{
  "image_size": 24,
  "translate": 0.12,
  "targets": ["phase"],
  "num_classes": 4,
  "arch": "vgg",
  "norm": "groupnorm",
  "widths": [64, 112, 192, 336],
  "label_smoothing": 0.1,
  "init": "torch_default",
  "muon_scale": "spectral",
  "nesterov": true,
  "max_steps": 33700,
  "lr_schedule": "wsd",
  "adamw_weight_decay_other_params": 0.05
}
Rows from block 3 of a small image classifier, named by matrix and row number. Each number is 50 + 15 x the weight over its row's rms, rounded and kept within 0 to 99. All counts start at 0.
After each channel's rows are labels from the 100 images, of 14848, where the channel reaches its highest value: "responds to" is what is common among them. Only what is clearly more common there than usual is listed. The data: rendered made-up planets.
# conv: 3x3 conv (model.blocks.3.conv.weight, 112x112x3x3, each kernel summed), inputs 0-55

conv.0:24 54 64 30 59 54 46 40 32 21 67 47 50 40 47 29 55 40 48 32 48 56 52 40 33 58 40 44 56 19 42 30 42 27 42 33 38 48 53 44 76 63 63 37 60 26 56 59 38 33 60 45 57 51 52 55
responds to: rings; gibbous

conv.22:62 30 80 55 66 52 63 48 52 41 29 59 52 55 58 64 55 86 57 42 51 48 37 50 45 62 53 52 47 68 39 71 46 51 95 33 19 39 32 63 33 56 56 49 19 75 55 61 69 61 54 35 66 55 88 56
responds to: crescent; moons: zero

conv.8:86 54 77 63 72 37 87 63 32 39 40 29 58 34 48 42 42 21 40 41 37 39 37 45 56 07 45 27 54 45 63 28 62 38 55 49 48 57 39 57 49 33 70 52 48 69 65 66 65 65 47 60 47 50 72 33
responds to: crescent; lava world

conv.79:40 58 39 33 46 47 55 62 76 36 42 51 70 63 52 46 50 41 30 62 43 36 34 37 51 62 34 47 48 56 40 54 62 51 65 34 63 57 47 53 54 48 63 57 53 47 42 34 18 99 57 38 44 61 38 47
responds to: gibbous

conv.81:24 71 43 32 51 42 46 82 50 56 61 47 52 46 28 50 29 42 39 60 35 49 51 31 43 45 72 57 35 56 41 64 61 79 45 31 49 33 53 15 61 59 70 89 47 53 77 43 23 57 33 43 69 65 59 56
responds to: gibbous

conv.15:48 44 58 53 34 54 41 37 59 37 60 36 34 99 38 56 48 15 44 33 38 53 61 69 37 72 20 61 61 47 42 49 69 57 47 58 44 32 60 52 56 65 71 52 75 32 49 47 47 49 68 56 68 42 24 38
responds to: crescent; lava world; moons: one

conv.5:32 54 71 48 68 50 49 80 42 45 52 58 55 39 75 41 44 44 52 63 49 45 31 78 42 83 51 54 18 51 58 53 51 37 47 46 43 65 42 61 57 35 93 61 39 59 66 76 66 45 42 71 45 50 69 30
responds to: glowing rim

conv.109:77 42 46 69 55 33 74 45 55 22 51 54 63 50 35 27 21 62 53 69 48 66 52 43 36 62 49 47 66 57 50 45 65 56 41 60 78 29 47 36 53 46 82 71 60 40 51 61 42 15 56 52 75 23 59 45
responds to: crescent

conv.59:74 37 53 70 74 61 68 56 50 70 42 09 72 73 59 67 55 41 45 46 48 56 40 45 49 70 42 50 25 59 57 32 68 29 35 22 62 60 34 49 19 45 30 50 53 77 33 44 62 54 54 33 24 54 17 50
responds to: crescent

conv.76:47 99 32 55 66 94 70 40 64 45 40 30 24 53 38 43 48 47 41 41 39 59 60 44 34 53 59 33 57 51 61 45 47 59 32 45 29 49 50 46 28 41 51 45 55 64 58 56 67 37 42 42 56 62 24 60
responds to: rings; lava world

conv.35:42 39 52 30 38 52 33 43 92 63 48 57 13 68 36 53 49 74 43 39 46 35 76 36 36 65 52 55 56 47 46 52 48 34 69 46 43 29 40 57 33 27 97 67 42 54 58 63 63 42 64 64 72 51 52 86
responds to: rings; crescent; lava world

conv.7:52 80 15 62 35 52 57 45 50 60 59 79 31 74 25 50 39 66 47 50 69 86 59 47 57 53 49 49 52 49 65 38 54 40 62 20 71 53 54 46 53 60 56 63 59 54 67 41 48 67 65 67 35 55 45 64
responds to: polar caps; lava world

conv.3:55 67 42 42 88 62 52 46 20 43 69 45 48 55 65 49 31 67 62 85 55 40 31 53 50 56 44 56 38 61 55 40 33 32 43 38 45 40 32 60 42 48 41 18 51 22 51 59 47 34 80 72 44 44 63 35
responds to: gibbous; polar caps

conv.49:38 31 36 42 48 23 44 65 73 87 78 44 56 62 41 30 65 32 48 45 35 27 73 47 37 29 52 52 53 52 39 42 33 54 57 50 26 28 45 55 53 42 23 57 43 33 28 45 61 80 52 59 57 72 48 43
responds to: moons: one; crescent; lava world

conv.54:47 82 39 65 45 26 68 56 43 44 55 39 47 37 45 29 42 61 59 47 23 42 48 62 60 46 30 54 20 42 67 36 30 49 31 35 30 34 66 51 59 60 36 65 47 59 49 30 58 61 38 52 38 40 35 58
responds to: crescent

conv.27:41 34 56 41 42 46 56 47 57 78 71 07 55 48 78 57 58 37 35 38 33 24 70 39 46 61 47 55 51 43 40 45 45 45 41 46 40 37 42 73 46 54 39 59 46 60 08 39 64 62 14 41 64 73 20 75
responds to: rings

conv.91:43 31 62 43 49 28 44 80 28 58 64 73 55 52 51 14 56 39 78 69 39 75 62 23 46 16 64 59 35 62 65 32 53 51 73 16 62 60 29 39 25 38 37 79 51 35 51 55 45 44 49 52 56 26 58 32
responds to: gibbous

conv.94:34 81 27 44 38 74 50 52 60 31 45 37 44 44 63 39 22 39 34 59 51 40 59 46 45 46 30 49 35 64 25 52 31 60 41 38 77 33 43 36 43 74 55 68 44 37 46 28 39 26 65 63 70 57 59 39
responds to: polar caps; gibbous; lava world

conv.57:54 70 79 36 40 51 44 54 32 51 48 56 35 34 86 53 64 61 42 34 66 51 87 39 44 56 28 54 52 41 38 24 38 70 75 45 49 37 46 42 53 61 46 56 65 61 39 33 41 53 55 40 54 56 56 68
responds to: half lit

conv.70:71 68 38 70 74 31 75 44 47 32 44 29 54 59 54 17 19 29 50 33 24 53 29 74 47 21 51 46 37 50 95 68 48 80 19 24 48 56 63 35 57 38 35 60 40 51 46 68 70 53 37 45 58 47 37 48
responds to: crescent

conv.11:36 37 47 42 44 39 30 60 50 64 46 48 34 22 39 37 34 43 40 64 51 30 57 53 43 60 43 38 22 34 44 10 61 19 45 56 31 37 57 36 47 43 58 67 65 03 44 56 11 51 62 52 44 41 52 28
responds to: gibbous; polar caps

conv.77:59 64 38 51 47 48 67 39 29 33 68 27 69 75 38 56 27 26 62 38 66 26 06 73 30 45 49 40 57 48 32 35 48 70 65 15 30 60 53 70 51 35 78 26 38 26 51 37 08 52 27 32 55 42 57 42
responds to: gibbous

conv.2:56 28 63 69 66 34 48 56 49 50 45 71 71 66 44 27 19 00 38 57 51 51 33 29 25 26 33 57 45 39 45 42 53 59 55 64 70 56 64 47 47 66 30 36 65 19 64 41 27 45 56 58 57 40 89 30
responds to: gibbous

conv.111:56 59 61 78 69 40 63 06 66 10 48 55 40 51 29 31 55 50 59 44 42 57 50 46 53 65 61 67 66 49 63 60 44 61 70 37 51 35 61 53 59 69 52 36 45 30 46 53 26 52 38 33 99 47 37 55
responds to: gibbous

conv.62:43 35 65 31 41 49 40 57 47 51 48 53 54 27 75 25 57 59 59 17 58 43 30 53 39 63 31 40 38 38 40 40 19 25 43 15 40 41 40 71 58 50 44 78 52 06 47 70 19 70 77 64 61 41 54 42
responds to: gibbous; polar caps

conv.60:32 67 38 27 48 88 41 57 50 46 54 59 73 48 64 61 47 53 56 71 39 37 38 58 34 72 70 65 16 66 49 57 59 28 64 67 37 57 99 42 60 54 50 36 30 23 54 45 00 44 49 30 47 42 60 25
responds to: glowing rim; half lit

conv.105:48 52 45 27 33 52 48 59 24 62 52 32 62 64 24 51 49 21 50 32 61 44 39 69 54 52 54 56 36 42 12 48 30 42 77 49 46 57 50 47 40 71 63 73 59 76 44 57 41 73 48 45 45 96 33 50
responds to: crescent; moons: three

conv.92:48 29 52 71 70 48 64 50 46 58 40 55 41 63 42 38 33 29 41 49 50 65 62 45 39 24 41 51 39 71 57 42 56 53 37 15 57 49 38 45 22 41 46 78 61 30 46 43 10 29 62 52 51 89 65 68
responds to: gibbous

conv.66:40 26 67 45 43 35 50 49 48 57 38 42 69 25 28 57 51 47 47 25 40 40 28 22 37 69 19 52 60 51 37 23 51 50 65 37 52 10 27 58 13 31 60 64 59 72 48 53 73 71 32 24 65 53 58 59
responds to: rings; half lit

conv.10:78 44 86 58 59 36 67 50 46 49 73 53 48 44 55 40 39 40 43 27 28 62 22 20 33 54 42 35 88 55 47 45 41 58 49 22 69 36 35 09 57 42 46 41 55 19 51 37 44 46 53 68 61 33 51 35
responds to: crescent

conv.84:66 65 77 57 79 64 81 45 57 35 52 49 45 64 66 32 49 32 37 53 45 44 54 53 56 32 54 68 74 52 34 66 46 75 51 19 60 47 42 43 46 59 64 69 59 27 54 32 25 41 31 60 59 52 23 59
responds to: lava world

conv.108:75 52 32 45 62 54 76 53 49 61 46 28 65 79 38 39 42 11 32 19 37 38 51 23 38 52 50 65 29 69 50 55 31 36 42 27 65 63 42 48 35 55 83 63 46 50 47 42 25 79 45 41 51 75 59 45
responds to: half lit

conv.28:62 54 78 51 57 59 47 69 39 84 44 23 59 50 49 39 74 62 76 72 89 54 89 33 42 70 56 66 26 57 53 45 51 47 52 65 48 53 43 44 53 69 78 39 75 33 57 57 28 50 57 41 64 36 46 70
responds to: gibbous

conv.37:32 97 09 41 47 83 50 42 62 32 45 42 34 57 40 55 78 56 56 35 33 40 24 36 50 39 54 35 73 35 46 68 44 77 48 45 31 51 53 31 50 44 44 64 53 57 76 45 45 60 36 49 54 37 34 43
responds to: rings; gibbous

conv.29:37 69 35 38 36 59 56 38 76 45 43 22 48 92 63 32 39 43 45 60 26 40 50 49 55 40 63 33 56 40 33 28 43 43 28 20 29 49 45 77 32 45 61 80 45 44 40 75 69 47 61 46 49 67 54 57
responds to: lava world

conv.88:36 51 43 55 54 33 56 72 25 27 55 87 48 91 19 49 45 57 40 56 53 52 35 59 53 30 62 51 58 50 33 36 73 76 35 33 74 49 65 49 50 66 59 35 56 44 72 43 38 52 75 71 46 32 43 54
responds to: rings; crescent

conv.48:61 34 51 41 39 57 52 28 38 23 65 29 49 30 60 32 41 81 56 75 41 45 47 39 30 16 75 50 31 58 36 50 32 47 38 57 42 29 49 41 55 73 46 71 34 53 48 47 53 53 74 47 52 34 49 56
responds to: crescent; glowing rim

conv.104:63 68 45 38 46 26 39 50 55 30 52 65 48 64 64 78 69 73 58 27 49 63 45 40 47 52 33 46 45 41 44 42 46 69 19 13 41 27 58 46 57 43 66 37 89 37 64 36 44 60 44 54 52 41 46 56
responds to: gibbous; rings

conv.110:32 42 18 30 43 26 31 61 51 40 41 72 56 84 60 81 58 67 49 28 49 52 41 72 48 54 31 54 03 54 26 33 53 51 50 50 56 32 43 50 30 44 74 70 33 69 80 44 67 78 42 64 39 67 21 49
responds to: crescent; rings

conv.47:60 81 62 38 49 38 47 45 72 43 52 46 20 35 50 40 56 61 67 47 58 41 54 12 66 31 34 49 46 41 38 64 51 72 36 59 60 38 56 44 49 45 67 48 47 44 52 46 47 46 36 48 70 20 53 38
responds to: rings; full

conv.107:47 35 51 54 62 47 60 32 39 33 39 45 50 43 41 00 47 48 54 37 46 37 57 61 59 63 58 56 62 70 84 47 59 46 60 45 44 34 55 27 44 58 48 10 15 59 38 44 69 24 43 55 43 21 48 35
responds to: gibbous; moons: three; rings

conv.25:55 61 40 42 44 48 60 43 43 37 38 33 52 76 19 54 50 54 43 53 43 47 18 49 52 53 58 45 58 44 78 53 73 71 35 10 24 63 74 40 10 53 28 67 51 41 67 72 58 71 34 40 27 44 52 40
responds to: polar caps

conv.98:46 42 50 49 31 55 44 45 44 51 47 12 39 70 62 35 37 75 64 45 85 41 49 38 50 56 60 57 34 50 43 47 35 37 58 88 68 61 41 38 64 61 56 40 58 37 25 42 25 54 55 32 46 29 52 53
responds to: polar caps; lava world

conv.100:43 32 90 64 53 66 33 67 53 41 53 63 36 49 57 38 44 29 70 41 38 74 74 25 70 84 55 44 66 35 36 60 31 48 45 19 44 64 52 69 52 26 52 45 68 19 26 52 34 63 38 41 45 49 46 50
responds to: gibbous

conv.40:64 60 82 62 52 49 72 38 57 72 47 32 59 48 34 34 53 35 63 49 37 36 53 46 30 65 54 67 59 71 31 39 47 41 42 06 19 39 40 51 39 34 62 47 78 34 64 35 22 47 36 52 24 19 72 36
responds to: crescent

conv.33:36 33 56 75 59 23 54 52 38 52 48 37 20 47 42 58 39 55 35 54 65 47 55 31 43 64 44 42 35 35 68 61 76 83 18 27 71 34 58 62 42 51 23 33 30 43 47 34 26 41 60 70 72 71 32 61
responds to: polar caps; rings; gibbous